Rows from block 4, named by matrix and row number. Rows with one number belong to one neuron. Each number is 500 + 50 x the weight over its row's rms, rounded and kept within 0 to 999. All counts start at 0. Numbers have three digits each. After the name is the row's rms in percent of the matrix's.
# fc1: MLP up (model.blocks.4.mlp.fc1.weight, 576x192), inputs 0-95
# fc2: MLP down (model.blocks.4.mlp.fc2.weight, 192x576, transposed), outputs 0-95
fc1.164 106:487564462491484445580464524474553546439594444531550460524472493525434586470586508538406517519504578459500455466563451548549469597501573503422516413521470490597418518538472565439438486573498552471437468507380512512484465474516499477513470397448382518528462501393524554546532617565527504570
fc1.165 103:498469583487508526503434565486522514494579492522459564533496472464501504454531438471456529577519433424557514443519430532532517505480440520408503416613475489583546458572440445504506474475582568481485481531565525486469494546486448508481496489520484511434515459548361567492539501619539489505
fc1.166 101:563575541502529590538410502517458537429479483435567549509406464532463482564452437533530533562515492477557432548530532595553443542407526545508473442466487470519574457457476559561556528582494462480516363517551529518494483427370458534446434459490461521394492560473511529576578613519468503541
fc1.167 088:504543494484478583487394464441382475474557476541535502434510471490385517513540528457491545591473407606415568505558532475472514622536478583441488491587550495515459465524522479427564554437504433489579518447455561530533508529472489485520476594531475417471474548470492483455435531492536486474
fc1.168 063:530466457449603503504594496536471509513535452557497470498523508542511499487502435392457414479503551457498521493460465452495376555419502557534534405515517561533532543526516585472470487465416578433513462557476500543543558512492527392551633517515444470620509469437451544540519566526608556517
fc1.170 093:570587471471522503539468452461470553503542424502560485521485532474558468579572426438539531503454443520498600556448503397519536438515478410505549510542491528530502701591446432447617442593465545456426515480500455456516507482522544469505528521496509499445560440373501421544455576506480488472
fc1.171 080:557583507442449508519458451560504447529557470577423484522481468573512541498426538470499458590566509453498510463540481506543508611455484489463457507546445485460460416438565562542549431461501584551455524472452535495586511435482492471477543540538392511442558465454419467460518533557472527511
fc1.172 094:618604465440600525525557580478507549512572424478572483620453489555529583469545482515439510406544539455479504468556525565513532548562440403422485486435478550493410478560551562458502521514509439419492446482524544523505548473435455443560508436507414450529504455437548559490613536413480473542
fc1.173 114:538548490576518541554480397515484562460516481591502580469491498554492572424473494467516454579486540529451386492496496520455545529505484468493513494599529509476509445481453540490499486536484533464526555502557477551588481449566539450515474497431498504503484634490487486529409504544534577540
fc1.174 111:585607578545445589534403503450538475516520420432535468529461489530388497552492452535553514539511507515481524476472542518412483518420481522590510564549498473480522497404410453598539480395593426636404468483616534446505514478402525488572418470602532466527451496503458375464503563523581488506
fc1.175 093:420449564471480513539459424522579543512450569518475569469537514458461464501593483520458619489631424435552502529458433526523499552482542472482469525543397571505534497505571454544522561440452570459413526536424486497514502592466455478526417496515496455559549456509513481474456564499418527527
fc1.176 119:503501509534487574583519423520526419549473479515450474489470556485506637479570495483474498477528423557541524568460467490472500549458479503450521508507548510586450517529538560518365481530436547499515479469480422543376471513528462458492570606526610492456521561432482446483513575397430534507
fc1.177 090:451483526574389546539457432572527468530486588549484497465475457504490508517466460447571428494595524535632489520467480424579546557564504541457515471413580474549514506437540544462501499541479478549424527481456555616457509429518474425484517457528478531454624554555550458530510552473513489507
fc1.178 094:519506448430540460437529489450548523522531444565500498475448435506507519623434539486599424482435477573449398504467529564534529499491379500481477516549455500515472538440566457476536479523450591508501498488542557619585397540394481513560512467516549536456557552519518562545525564486434494549
fc1.180 105:523502457490504507445480467499523538553479534425463472461432516566539504483559570422581455501590516537433525547432554574530497445511456434559575454562520456361471568467583527511427505498523528578483476523431444542534515454507555519489451552526551535515514519510459561474465519560448473524
fc1.181 063:516402477511434439455501394523489458440543548499500512496452550485431528441508431541424481560469559526475557417515513561489552490479378478525480507448426470587497461509494526588465441493549582528467484536513508484410523479463491526474449468404478553569542454489525469466447544549516540576
fc1.182 093:479493522485425570462454517457469433603513521456495480521508422531451564449497614439504611471494517517482501509571538485527565521485451514440465512507496441475398552430595451608464436503482474546583416446533458419492553549426439567407543417586460475509530511605586525439472526439541496621
fc1.183 117:572376519520413464407558544543426506532467505485471523440465524586425505530440505432465534623510544433498432507512539559479478562461582589448542489577477503434441437489456506477447440522445415558506554553551436563490484452500487495526525495475535507563523511427481495443560591502571463570
fc1.184 103:566487531486521576487510523552570560508458478495534467570605540463442504443555520460582472550428509500481528522465471439567602527472472430562430584577460518570536599480451547503564505509402460463464512438511476499486454518501449482442453524420530589453465499622590490456427409483541471508
fc1.185 107:511491465554490498476509523474447513528488438429516489379467515481440464512545552469610614470465486476452551587470458559493552520536474471490585474516443543591573496548492520497490478476517456547475521590419501532425554500566500491529513409484415499376525473451498514581373533526517459541
fc1.187 102:523529505522503499489466530395511481407492412508540449516484512557475575458600529503460578537530405611506471451469496477445603480483489567558629478561547523503477463548465389462494524470535555490551461523469512472492510541454479570563473552559522497466498477522636403496527471510413519539
fc1.189 104:545419550488474565486551508589520429472442448494538490472498544516485569493536500499528472496553497439498463469527570575478526502619588483605458501482550460517503527419522516489517449505435497533453417564553489459492441518505532484601467466511496455495463462495468618439489510390536476585
fc1.190 104:540544623480541481483581409445489434505338507494526557468505519542434537530467446476498464451592468494616468543395469551496498492483480556508463459507567524466412512616499533556517570468482443376506570504448615500538502520538462496487389487438552484559506512668580466416469488575525497467
fc1.191 097:595456498541564511522524492554497485564512548488462541467493560533525523506467456488471430533448369594489417489481528556577552480424547517499526506500544509517572588404554472548549576565548421524542485505555486509492510384475505473506572433505471461443438598450567552533511561486479446518
fc1.192 108:590512488487478549466470520524466628513535524431512514421469419564446567458415499550462451515427441355529565528483532511519519523464519511515503555558491526552526489446381485539476476455485445501422433493536459490475545506536522442487485511527478448470459441428483438505540539577556606553
fc1.193 118:428360475506589497579467458586501464517453529455462554448411536486507487497484418461510449536558502504539465481511485560587553500446514542472451384575482471490553564551507518499475472465564499548538531434575530485530440527481511551538573596486607595433508559483568489489437538486522428464
fc1.194 093:475484435591479512585553483519520437478531597592542427494547504534461532530580534460550468466475465511386501495533444540495481500445469455503501587487498525521542515457536456444561491417484530416509486532472540545418413537549505463446398492561444528534505557556553481543524534580547402532
fc1.195 088:476412497486562518526467530501508545453549456499486538538519427525484535533518495443441458417422566559480580557620479498450454595582520469581439484605468538441501498500599492473491542546540415497455435486478550436413497548444500544542436478548510439521522534447652555549512547435509526447
fc1.196 106:403468444412486486492475481484547532472395458493520505541539552536521483446513537449455492476582537499566528577501419522516460630475502444465455522467584570511497474640467450516575577514518482464485454593587553507573522514434557508491457487592555501530533467533464455488573569514476442474
fc1.199 093:543520522554428513414575440511585550471436517485584478494453425461544557472495513544409493481565464480438458517460499516533470570540554513427554504490487550393465450493459524591509470571567547548386442557514449528549437492388465556545548448461519452540485556443486530492527444557470497520
fc1.201 097:500492534468465554508390464444483533545460593405532517477473501458512563462544469558455562521558517541515492583572560624431508494408597596490569582510498448550441422486474471501567541399563514575493464472515522492457496595517488488412518491532507486509492527588463453557490540433491496514
fc1.202 091:470433533456511507522391425541604508538590535486510557541467558586461456544523451531533481541503500493442541460487516542450608483506529401439495464466472506426512609507555569510492488508516517669532458475542500584508489517520450430445418431416526520522448418414604542498451514445457548566
fc1.203 112:471504581549505432447521593548557466564423496477579487454567533546508526451522498594492535498465490477412516551405553476534463520458503559439584497565508537480517542543436588488466434462456473522517424392485545453566468492598427375522509602500407507544533491446395456569452468592513460555
fc1.206 135:485502504516496561523475472458567442457437467555476508461519509495513512479506533516526491507516528539484452521541431409530480589526478467471490378457514563554493457475555494494548425497489492493520559474518531490453574532489503342507482492439510526442490498490459502549592537471472534507
fc1.207 119:525510495615506475501551509442483523390529380462498477572518497489479517417577590497499470455530432464396509499484556495547444495545493489467497436606553582548508497469564586582540542508563466608603473505492507511441557437482466517547489588463530499457542561507495474504568561484523510540
fc1.208 103:462468547587457511447532498480516583531499534424509509498494493435380509500443516473507484464464560503471615564467523458458446433474465505535419484410496528555480439535445499526488448468514491505558517596435631526506543499486514573515496563468470550476512570461533492560543498534442418578
fc1.209 105:557473504540540490502511483552466478488470594508425470480490444534501435425540571539504519483451532590504515553524499469508415468539554408496510420493530488584560478474546438508495520469542484551495448463416567498400575462469538445595417466512517589480463523445453533460503509494545488549
fc1.210 107:542491441555516494489579614406504494462563471379515534468383508506393405459578542538473554471511410442550507583484499471472482489455475421490496513578479514411525581414525497505517497466455587593453520528509524520458515545527541493541464555506502517538583505496509513519438562487527534568
fc1.211 097:533516493474377513401452499468583525469503465453567474496468533496535505522553563537417454519468441494515525517505550454504487592563489495496479522501503505497500526480448484536550483494515523509535494521582490504526579579493458591498490546389483488483500582517407594574482619459535559523
fc1.215 107:578472600478475507402461522517504568510563422569570499472415581483600515597559468501575477401522524539519472496383524591470521488510516558503555498468479528583388465481466461600513550599471467459427446470502442517481491483422414471539491457518541472530589447514477542562454451461399409443
fc1.216 097:473423515516452513522384533516489537466546507445463542427514484589461480455464432496494468471501558429557432537480552465488446525600516434513454448460478544543533512529561451512442526584442448488517486440492489601511424516540451524534452601534441603487435528514555636549589517466503516533
fc1.217 108:543443529623562451529521551520532540431542493467458441554501483469460527377554522455511467510524506505487533469460405499559558500564481485490521461537474524517542456458530529436394551488484530551485513456568518453522521576459533436508449428496470437459486498439407514545471510469584493465
fc1.218 105:567485488483566487521451658489418517495567531530544443518468512504391530473411419453541510510466505502538524482459601503399488587556464495489509442556478412565493487472571529519566493480537486486560516462559562431531512536470470508581423604508642490496485601512478495450513575461479442503
fc1.220 101:501506469472440431551532491491447544545514537411649525598516418557461469530487506422477422448581506468548521536482521525497568480460583517458462422590487559470441471500552496484514538548565492559512510519518551479498528495483456411456494426460480464515558466536481508583462501482488508629
fc1.221 107:582500481517451447494492407499540450485549438525409504478546575533458553421575487528552525470429523473447586540460465531469473535482438499503533488590551388443550522555501499458616569440480471464558550469458517537538438468569522431534487525418549569536487595464503465529525485491445486524
fc1.222 094:517408480476559445462502542467432567476500490642604515513473535514454454511534531496507558411481554490600565523439519603463546456467487434541515473443523532533516567540524548550437542463456542489468515489523490549511459504445486521498307520509482478465498502560501526539396535495436438491
fc1.224 059:532482512452556485533476493524535460499539470460553584510447501390468503460574449524518455561544488511499476466373535397511495528485482594530486477603581512454443491486540557543506510467525558532439465413523464471425408567481609442570416431617508455466458447528502567431487527557525452481
fc1.225 098:568504498523575487512482445538507536480482494419506543560551591527486561470522507455602516579553558519488589638491620540451524531517420428418406470477559493471480527492511422422478470481562484487485547505512547567472527454474479535537580521456512536452490444575504506547552530483490477577
fc1.227 105:471515554509492487490362519584488525527500481487459456453490493417463475563582496500488473564440423533584447592491544586470555510434534525557490467563511443563481468488451552482470449584432472446446433518527434589538528521443574515509487489496510445578446535438393536534526533532485489440
fc1.229 112:499509494480494448493423549532487500424498515474487463570501497436414498484585560532468498422526435507513444571483475436552478508524396430496546476556546483493503586462395468557574466490493488532470517540477510358464452455517583421511456505504560515455467482531570460541465547528553583487
fc1.231 104:478516487584532523572496553467538512461542592508494480501545511585498563411498469495463565468591424438402502408461528444469502466575412477549557474516488480506583457498442492505440462478533550583528538440484597505439430518510564482518567430546435390441506482519408507495497503408463436474
fc1.232 109:559580464533523452419530523408437453465429458492564551550531536552527504567548482566542515558421553489475497527515555458541592533486461466440420527455520537470620521532454427474522547514504520462474448450431531564484510430460396536552549512539522565554495522469551501633495491553560437456
fc1.233 105:513439491481544545449443515416516519536456499518499472493406488475494597499557487539505533574539554546511463501441366516529495517439446474446520500512533474487496517574500510441503424452594391604465598545491537447512614473439488462474580564542412539578513505562523488499539466500457464472
fc1.234 074:541503591503462614517492493460444423471488568504599481516481473434449505480602547529522462512482400429472471491451525535473546471488468580493450461392481437523444501490441407501414556490483573525486528515556544527487443502486499522413413470458552540560371528569443486549558460526467515513
fc1.235 093:513456438464530528450535455533542561482578416542503472520501520461483538433525521374494550463549446476590434514446397452531524465532468467431442448528541481533454436550525540442480598467536461495443455465470469601481426532507458466472517460491579549588568475438434564547475539490503455412
fc1.236 099:472503560510506506601432535463477403483631520452494563435540538450458403437486500510442564537402498497549500482487524528526607521371542525479538546469519527454507549461532393607539488495526568515383523542476502551534507451544574450574543486627464587560527548513489487517542550551591522479
fc1.237 100:525601397600595521538523473467420484519525536535492478604532535498435534512460599471574552512491519432499528569420545551501501500526553409442420501480482421504447410546489495503435520428485495578527484596502572522473548468468528455624423454384466664411560498478455474459459521592480488493
fc1.239 091:471525498584494434518427457535538415500523584482421512425511590474472511462587499511531472458517475554553517592500553474468527463516506502609475413507382521488482540522451424468382378436396606498490514444484513499466368500528573532432460486476402564576569517473460514535512502446419440533
fc1.240 097:502491391457546558428471536503398479481471539531520555545465474413473516538448439459510503508516444519529575553481513559515509496494412555452530439492500508589477427461499491502511426461548530412472390474537459548482472449571443519589521594533516528486477586561475377432481504415529458566
fc1.241 106:406413533553437442498506487472514400550515513514563525506464493475537493418502468536462501636564572566517512435495399442524474568416522517513503522592504450571437470463451571545522506469381510485504442393552437539512542491524529523522410437457467507467525516480545542596557477581495453508
fc1.242 117:420544510625498476541415385428465580456458514504483494475510557583473551524449435503563500509477485484474455525460463454478535573490526494542471460567586572434466476498524484529552453582498524526591424532487436443538457438481461513539491434460447568492535494533583560546465497555471566500
fc1.243 107:532502465549603460495458561580494505518516550519515450579496493474508467391425532470536466437484392512489430533488561518455409497551500479477509473525520509548459537449604546461578433522539451499494385560532506506470499575491547457593477511457566547509461618457608583474492511494480454450
fc1.244 071:439511535501481510433562549485557492489517437446563665490460482576486526507499511510403481411494570475529574406482616499534586421510475547562468551511412531441427477498482551578483462487509543542496601528426569521522479490466549509534484488560481538507526451483556467571424482403482474543
fc1.245 088:493480515421451529515428547530537569517504483459480540479468473639500476424552429515470549484426479515519488473525458494479584476547453603498505521460601474504454600481430505471428506484500415545522494528432533535522489487455370543473423475468446555503517455487555556534610501473445534505
fc1.246 094:478484558502491503487428511575459483481566523387486393511513530568510637437566597545514498427489547584574522455558471458520438458509451571470516420484467534494527444560404478458479383470452523498483534536594504554426462530522525421493460510494512469483458566524489503615459508519514545505
fc1.248 114:519478450469465508512553532455511481553627564501547447563471472556512546514552447375486427475578560509443488504464499569499439533425562604514485502499615461519598472549449503454534542576518603494487411473571505553548547444453593534582485460490448382481489551536498462535420438434441502424
fc1.249 099:554476498373497488501543563456581422512512557520430554421577532556527522478550387454490554473486550416566413588473544397496490475488426515462549491534464445454573402625428544456507524478495560583473501491506556525446464442504537496436513544475422528555477507565511525545550506465458435578
fc1.250 097:555391560609505466442563490535501468467463564480511539512501433494400501505545482512540465541436493471440505491483425578462456466455496417491506592529524469428439582521458572487541514581474538579494473445494497570482514558402576425439503517398521416460449504500442468520550534581512483495
fc1.251 121:508480480507491464503542452471467474490526549497619449534438500469553527484465430526603448516531455480527521491493481493529556490557445514394465419588483554431504473568505444535550538483621552565495412483446534561464507536499488479469469474484524520539480575504492580433460582506531468529
fc2.164 105:514486408498442508546551442572503440505562504522530496500519491507506524472432455483519482566412522573447427467504595482460473573579456519550438504607545514469515461437521447511569486499552441465526563490553576446483424491474514483582431552475450455477496529544506430467471478420477491469
fc2.165 102:501425422548567541488597562491504465435446481509566520551531511493472518512538435507451464498498528421473516491618477473438453506425400530532574520479524550535416430498546524573531555410478466587427562444495531537562527502513529411641450520493404539496511541575592430454503425478483475415
fc2.166 104:517526491499403509544508560491482511529489520528467582542495495427476511478525542481629537549500522565585487435477537475466569489505517532565508525426508484516491481492560598489528346397485481405520513564550433498464444494433499484506544431482570540564441434591484546590499480511433540423
fc2.167 092:525483495488510447536499476518503463530505487592497527433484523404553455530522514444472515420534455539542460508372490584581374464509449538505444454489443496507584519448533492565377486550486551431409452509511454403517517545428546537520517437541572567540475466622560564523408515488497461487
fc2.168 060:510548545507477531460509489504498557454478500491475417509458568477530538543487484541499459503609505514493463533482463544515601402555510498563418516538494458481486490559474515537546567468509449577501587420503403407484465608560536560477409509519662639484515476533598517492482434459479574491
fc2.170 093:505503482493496403555465532549502578554488511461481566458462432488512549517490574547497482456457531462423521490480483544481446485525514490540510412582537577495478516539414524471483431376523496394560431496558481438529443489466472532495430445501387471442478545493568500485578532468545403531
fc2.171 072:507535438513476477444574464532541488455456444467414449556593515521447467550519431520470454453459556457459379549479554624512498438454552510465420538586533521582492508489501459485398533549536552539522466460487470484562436556413514456513505504458539536542555495509468540513476442432491479500
fc2.172 103:451443498479532468569443544479540517459461429436549564514522510499468390467456462559669535468524557518576453514485389418482461477514543508586466527539532521372585424527432569494490436500509594481491473573519407451473508465588538571468426503526602679539434456515581459537437532422554569471
fc2.173 106:508512470490494457567609450403515344510568457590578524546447587429438536442551523550541391526482504498466455481498495529473387490435469484539490439443518498473475545545529473509465564517591551574513519443485560528527500470437476486524522432476406556604463625553437437479474557552507476551
fc2.174 114:503537494501523451513585452474445435496477476571525512537571582424547496457520512428470434513510559525450541476410534565449495534489542465534483479516541460491479513577459502508488565379431463551544552478494512553479467529539412494558505516533450582509524426479515531501442444478478460386
fc2.175 088:488520431460541505449463580498446486527533554525458502492485586591548504445443567491528481471411482513517496482507599427496436572468569500393543459457549420547473381478467566458470541570521515542505530437574433587521501507523645511532539437531485579521528538521530555510515483534496385596
fc2.176 119:417555573563539445439466422609470554501455523573474465524493472462503503562464467473485460513436541440511521515494483528470534515501490555453466543478549594394428427460448467504484582428438511472524456558428532540494536519534424578495491409525530540576518377499481508496569471456540427502
fc2.177 091:504473527531559578527661593543526392529543503498503490440502532462592430535479518461459434509439466534544433532538479513492510483490486420509483525435498470564494526625531596510475482510484457503497487517406586458599495471486463533450471492468496481519612439467423443484532476570499582489
fc2.178 108:499520497591477550548457464562476520636524575361491451527430501560469453487523456523485414481420487508448374532421487419416472509465486446459435458470452427539460490480403454575638544428479496505562522548553522434517586457555457532456559450531333494495543507448531508475541460496514535478
fc2.180 116:495555533461503517442582504482498660533475465488563499443564493488549425484461499553405492496442560429498463518559602451450464549580591543517516494590523487506453499487579583472584398465550463468487477520519519507496507495537484446526468444514420613501459536485494509499464433416477538443
fc2.181 060:471531449500461596545655466482564589426431565540468487486482577592473515429555512516478532425525392415417519551449555509513515492467521549469430542549441516559393552633435471500557519486576418467540535463542481415494486517556464464431424427576554477426450480538505520488427555515398449464
fc2.182 091:538424499485486555550419483563493485473476513538531459565500527407476510592533542526447472456541461498580577532465445484520450525502603513524560450434506530413519501564432512436549507447488458472490446629482602519508502464450458468490434456453634508602511476507465475530505407496457515477
fc2.183 125:469390446521453480568506429548511395564518514477538473491506457527425479527424444508482442479557545505495440475509583464460404389495513533527562539442473577500451520535406435434543461447498454531539479487492502492483454510548527439610517493507458467505559525514435507477444616499540449572
fc2.184 104:480500500519566441509541428398490504366429586502513443510504521542546555465500559491468480400502482444621503568538499541565534494504445502417437489399463445441456438518448494560386610597583469475578489506463422514584515452476498529554504485452535490532471536502513485530471564493475407480
fc2.185 114:569452544479513504498520457515504497503434472500524509482587493492491503503516522490465493545578555472548436487389502464429429501561521577559486499424515507555506562468469470442494443515543523515418491422450474610518499564477591515556488558502513498468518509494401414517519485590394479532
fc2.187 097:560454516425420352493574466498461469466454452465503559502477515557526431503529496552460552508590596536551506514599468501466470523468481557491445477505523500539514514492522507525426474420460521586545501428451495608453460488508413538544523391419487469505444423553452524510577542579470562450
fc2.189 103:426500463471431452544445489393440499423548500595541503476439467521516464472481555463449526501531552517482503402493487411553493472493388552433447495519489578380512534521483438499478537525579610514554544577439453590544506450479465464480469493425539524478566541480505458542431465527534474434
fc2.190 123:542423529451500520465460486596484425527468483573539459469447486497570449585470475527517531510516517469527483449493392479568510534456480530453524541538446506475526483479561527399456454461474567540462586511569411463441518459450527527586353480425498446468483476477522457510457456553518602445
fc2.191 088:510437471475583656466532574500590494517440468534460525494496557557426496543450535516529476446569548572494537479467497519596477533527521529523549502567574451470427418506559406449569453573560532579448451501488565440471482403432615502486398478552505486474533455529476464566509387564417551516
fc2.192 090:460527486539459454581618543519430503530542472543437506445521486425534473453519435482517451526515497479514491439480394479427514567506524540528450512497470485454553491593447512540426492440620458554387469455558443547541506581517518494437622511413489434526485565529550527513393539505566470449
fc2.193 117:483545509397452534473499560497487565474522388500544576477537432482390473493510534488502524443544588458435423494499533370528457491501464493440497597484448532509539465595487426486474530480515507527458503491559500554484493445522499482468504572462468448502476552547560496514487457506584589534
fc2.194 099:466501605527449355472458532433493550530499491515486579499491472456499492501439452518501441511516525413498573576449515437460455523505514466389367429556499402436433571524499399396453433524450519468461524475476417424477526559554514483535460471486554435550547463469512513535492530389560535554
fc2.195 093:430442356496519523460567517457552422592457525493563522450501559602511517490520457497554525577469516504552458486512504481459493510566435490505471476388521568633485340561487512508410423474497514516493531562463419516439496488423490458510534466523584513500523516515502509440530430494459514466
fc2.196 110:538468472471452443569559430496410530529468464523570481573597487569457463514508531517555454491478475555445442468545470390485457485473547619439474487504505462516501496515480528483425464505467565484458618485448545436459422493484497491544513569420456398531493494482484517491468453529475577538
fc2.199 099:474519457498501432455535376435476502476535582558440568485466535563425522440461530479541449517424496605429543510543551573478569496453535484550530503482463480542457402496520497530526554512511467494489539449385538549487512505513391493474489583469504542437594645453532445509493444440480463506
fc2.201 106:520481436509491526556598525548503433511528423436523506514570548362435439440430539454508515468514474526394497461543527478465503574493546507417524483484404456452579490473506525465431584506562500571507453584533437555455548537582460545559512526531537487495407606433455485463430420577502513538
fc2.202 100:509529473624490566439571483495476578489458528531531570563411577527522459431506440462485447494491485507544563593551609455383491497556539468500455518445477482543618501530520439531483558520472449429553531511471469490489499549459459505587584515564540525499553409503467477491513536536564439456
fc2.203 112:493408493524525551499448460442473465448468444456459523545502394501519535521552546496477543491498426567550494446496426489474493519550558519486443452507547528568537443473511479530529597542543429461523456559499512552540509575499516479456613508533556509510500442473489563496447440475447481436
fc2.206 120:565410524474401515428502473475547604507529424467468436445489533465497532528609496509478508455451459484512535544509538566461578513511543538549510513441534500555474463561480580484540612504555444519404487498457494508479461473584498529467555546487512485598538482527507491502414514441524520467
fc2.207 099:509516399523513546499496622624530440547514536433497529470549487565317514577442452491486486441520517585532520498434531434499473555548546497474467408465397471538591525545532388438492483530459477466545526548443452582478414536464491572476468544525495503545443496531550484494523423538423481511
fc2.208 106:499529386449538539429513527551488427545488484362551506506386467474499592556475423450535573606473540478461464472576463490471517508510493544544393513463582493445469563448505458528468598478519557535444460445619430489523487518445515467513510425581511473496558539500521507556547540541493513525
fc2.209 113:507461521484437460562524492463441551583535555557518560526490536516480544437402452458524531500471544478447475510508482424401526594439565511459596473462524502537445474446480573428437490536411519556460510564519556481465443466535475582453603492507515455581509458533500432548515510467493494497
fc2.210 108:475533499491571555484504557556556537503544487597524553533494429505545490510448567625497485543528545598594504566410467448465553554505527491466541401506513477520479462543416549508524475403505458596523588482510402522580524411559478468526513512477494479514519470528569524451453399493467541512
fc2.211 102:536476519560535475523562510479518532584531537449511498395495514489465492480482533442508502444452622493396481453510516570488468476471476493572426488461534472441460568463437519471531517593441542481452509487516489486426501546464480489548568524521427534512401358532503423491593496483476493509
fc2.215 124:435506452455480452359489511588535480470425482430446572530598430399425459511507590515424504543523515497471543485541464470514586457492544438421489574469453474475518459521552466470505533458497562505555493572449420505475508526601554478502509471527488529500484497439463482496512572469423516576
fc2.216 106:555443517464536451500594542511506460500546430532565482541441507492447562520593516476495582439398526471461486618558499477520590486486563428463495580511580494478464444463548401467562437495529472555504541495549497553518470408475584519533529487414530526463467485436490486520456463453456605523
fc2.217 108:513454574498423464593417542463533529561532570580551552493515523540562549524412531480507557491499501513494481485675510524476455520475480596470513542435492378539432457497500470517590479503477482467480542484632495455474485459579559523583502497533513521436528492531431500459480479449488583549
fc2.218 115:510435526394508488491475484489549445470565489510472457475571465491522520558523581488570548507537604471617495493596385588478539625442544442513503511402454497475508554487479484475439545427460475515437469514536493445456487497471496572497505469585543533488503483420422476514467520462427511532
fc2.220 088:412462480533506458486511482487546486507481564433516558472467569439450548479590499552450575519421462579571551499451552509480451453487538455512459370403527534494482552479521488527459403551491492492446519575439470523517506445402427400499513562402564470477558428450523525504494525357552574469
fc2.221 122:582461513524530534419517606486508450586511442481518461447435525491444527404447514373551489486496471507476426417559503560562502504494522443492517593525456480506515501482432433457450437499525480550489455471549549527556506426426505586569417496585479584644510559422439458468458564556502458474
fc2.222 107:511448537465438497432513433452453511413595537516512452464574511475532530427578426529597521517492467485453422574496446460433484494495514512519510583488506597617525518476555443493405461521522567547478522421595537456459554466543523543526536477477494535523415522436430534470494545531533503546
fc2.224 058:585533558523511646500526467535566466475506508409479459535488533462465522561647468537407486437525501503450542555469525524455483508571445569382406480553406490445465459480543519570413471551483427520513557437494498525410492460472493552521527544535531570505495521509539554524528564536473533462
fc2.225 088:398576405510486483505413489536439433483533559498482454552480441419545436555450448424510612536497496575424517471506454478570564493535485460498507577533524563527589422477626440486432542576454513515497498521456443505485429502512479460498476533513525469561495505437608564505539524591580421471
fc2.227 112:495545418483459456556474533521517535522536408484446635461442484500501519428495448527449547495491578404503487538524484553468437501544543575570500488552478595421498455557500477442467455368440582474564408525481506448508622478506429519525458423504370549450495528469507431518493457513527596500
fc2.229 099:525516480517474547467507452540467490473499529533473486507515482525518546523476464491555463552545490378457556546472494571410387417519368523565542480545543588449554424585449585530552431551510501565410391444506502520536491487429529486513521449570481502457557423515462535489514507473467507473
fc2.231 093:515543501575505445441456435430509576487506495471415432505493441509565482568523514518462477427473486463572544470536517466465509492506449454428469516602406592627544530580485500565487548491577387516464566540434449418412465560494523560558419481455613517536510492408490459448545493565451478514
fc2.232 125:556467664420406533506530519469547578433540564476529491516563451529465484482517485541546581538502555592528469502402510511564462463459416590519485491552478470477464513420523609436455446448504472592575484499586485512504497489571494470564470555461483470522517458530504552428552505514436600504
fc2.233 114:453480491442428478507596514541449496539645527475494528529562500532513487451448510540587470449475461491433521530574604528518499515620519487450535490513511546555614447520452553387491440521478592452497457481454502542516465487489483501617414488594570426508440545531470497486462539457519558482
fc2.234 066:426540433527479434470599489541427607514501540387481460480451575501530495500572532464461478515542451491370353420482539579455403471528516557507444447590472511511534478485498510560521482454422427527453498526504494413455525475559580481561508448568467492506609472511568566482504530534515527527
fc2.235 082:496540497569524490495511475478428464487551577574529525494489478435362468477459450579468534465449525603485610505516505461443522487447510593495495447502527516557584486402569547569435504515475451467450457410502470456433488609535485532537538463541519460533498604471551510460502514461451451576
fc2.236 109:488521452482491564533453518590462548542390462598522398494493414415476454478453567550471503417506514461455503529451480459458494482461380483492489551536590504506559468439473528613550575472505566546499469568426481529482520485604522437493512507499474551508519547444495411539574563546475549539
fc2.237 106:533511425524479502469405478460469505510490526359399589470486512510431475452493534452487595468600501461542531589486494553511399484569524475507572435513494531486623594481524517440493525529564507488431480518483518550544453553468438518508527442541541579447409500456522499507547426444523462509
fc2.239 081:464368523459515490481561497439573471503442425508508491503375525538434552425589561495457553464525562585466477501504515512498566531542491512447533443457463562502518499584529474542510464454520459538493460527538549459492478512537545542502438526526552510491425480539472476534418441541456452412
fc2.240 113:453500506438484531475506444573421494556429504501524439495422459531510494489539424552456422486518421448635411473549433521522452496516623547518517493506485460444372468480413619550525472522523561490517520442460474502529482605512478425520512423572546481597512487496436483540446573461466495490
fc2.241 109:451547472512548529469461596531478506479556485477498442548479506479516442464486494428402526422569489466535420618501539503603546536474511434432515487518523492486486512526573393416519514503551534496469573531465619435459555504485490527440503542461441450451495541397449540569503563528548514599
fc2.242 109:414426452528506549486519419390450483512546531491453546487460520540426577517433562548546462593394530487452471588572583586519436425475495468525533412440544525524540397522534452512533518542489481495515493509561529542464496415436533471480564463534483523445409464568536500551430462501585511504
fc2.243 107:465487540444441531453509504526476521486449498466515501562546391567473556469395470484587519566483459433496472489570474409525559468456512524597418531494604502478604533559497520437512459555492465553515492465449421483366450489448504446519515485486445473491565498537524508536553565451427566557
fc2.244 071:508422547550468573545454485518492528527405424402418519460481495553575500550462531534480498488526501470499496563550571535543565485570529478457420497439510471582511482617519492559532476528554471491453463571473509518403532533370513491541456477609557465452477576577409457435519516475680487474
fc2.245 085:466503403505531435496558448530427520553533536470525541494591555466413673519441472472461527465475481530534498528404484448416502483449521594519502518526396517510425465528364505629521452454480486482449548515535501481432485578452482543477541554551481533462433553522374541471409548514503394584
fc2.246 093:500581500544514443544527402441426462483505461563481464439505432501498489521517466548493497436518594473400513512573460541514527637484614471504601519501459394538474526410501554477498594585478508455512458585479590465529499483429544476515534545505511498502430540518409498402554448454476532463
fc2.248 116:487449447516550490455442584502515458439521447481534492429518546530528601513597553557511490459479438436632485477597501409495591453470502425444546541495403495506496553566614608590437520504525556528508477510429519436540485537532404573473564431505522462480513429497404566467495493412459571539
fc2.249 098:406532532478507504510551545530439572458386470475535369431497589487463530417440498468459552468509534502471563477464592514521566438522537456470549491558494521568527384498533635504516443470519520399502545518573541492489464498525541492517550465498548516471460529513386532488456487473427476533
fc2.250 089:515538485492501417438534542481566515586440546430524520474568457489496526538517481488486523573528524526492455495566446512505485521531387491504428453549458429471442480525527573477412547643521482409458432501527483544444488525504466557482532514520507419532522551538427464510525398462447427518
fc2.251 103:537443518531537479466501592581481573555482561503513464514464429532445502503528398608518488522525478434556539511499444462490491491529530480522457551505364421595399513514470487549544514528544428465499453504500396483479496471544444454538533548516543574586474571426541481533459543464544610529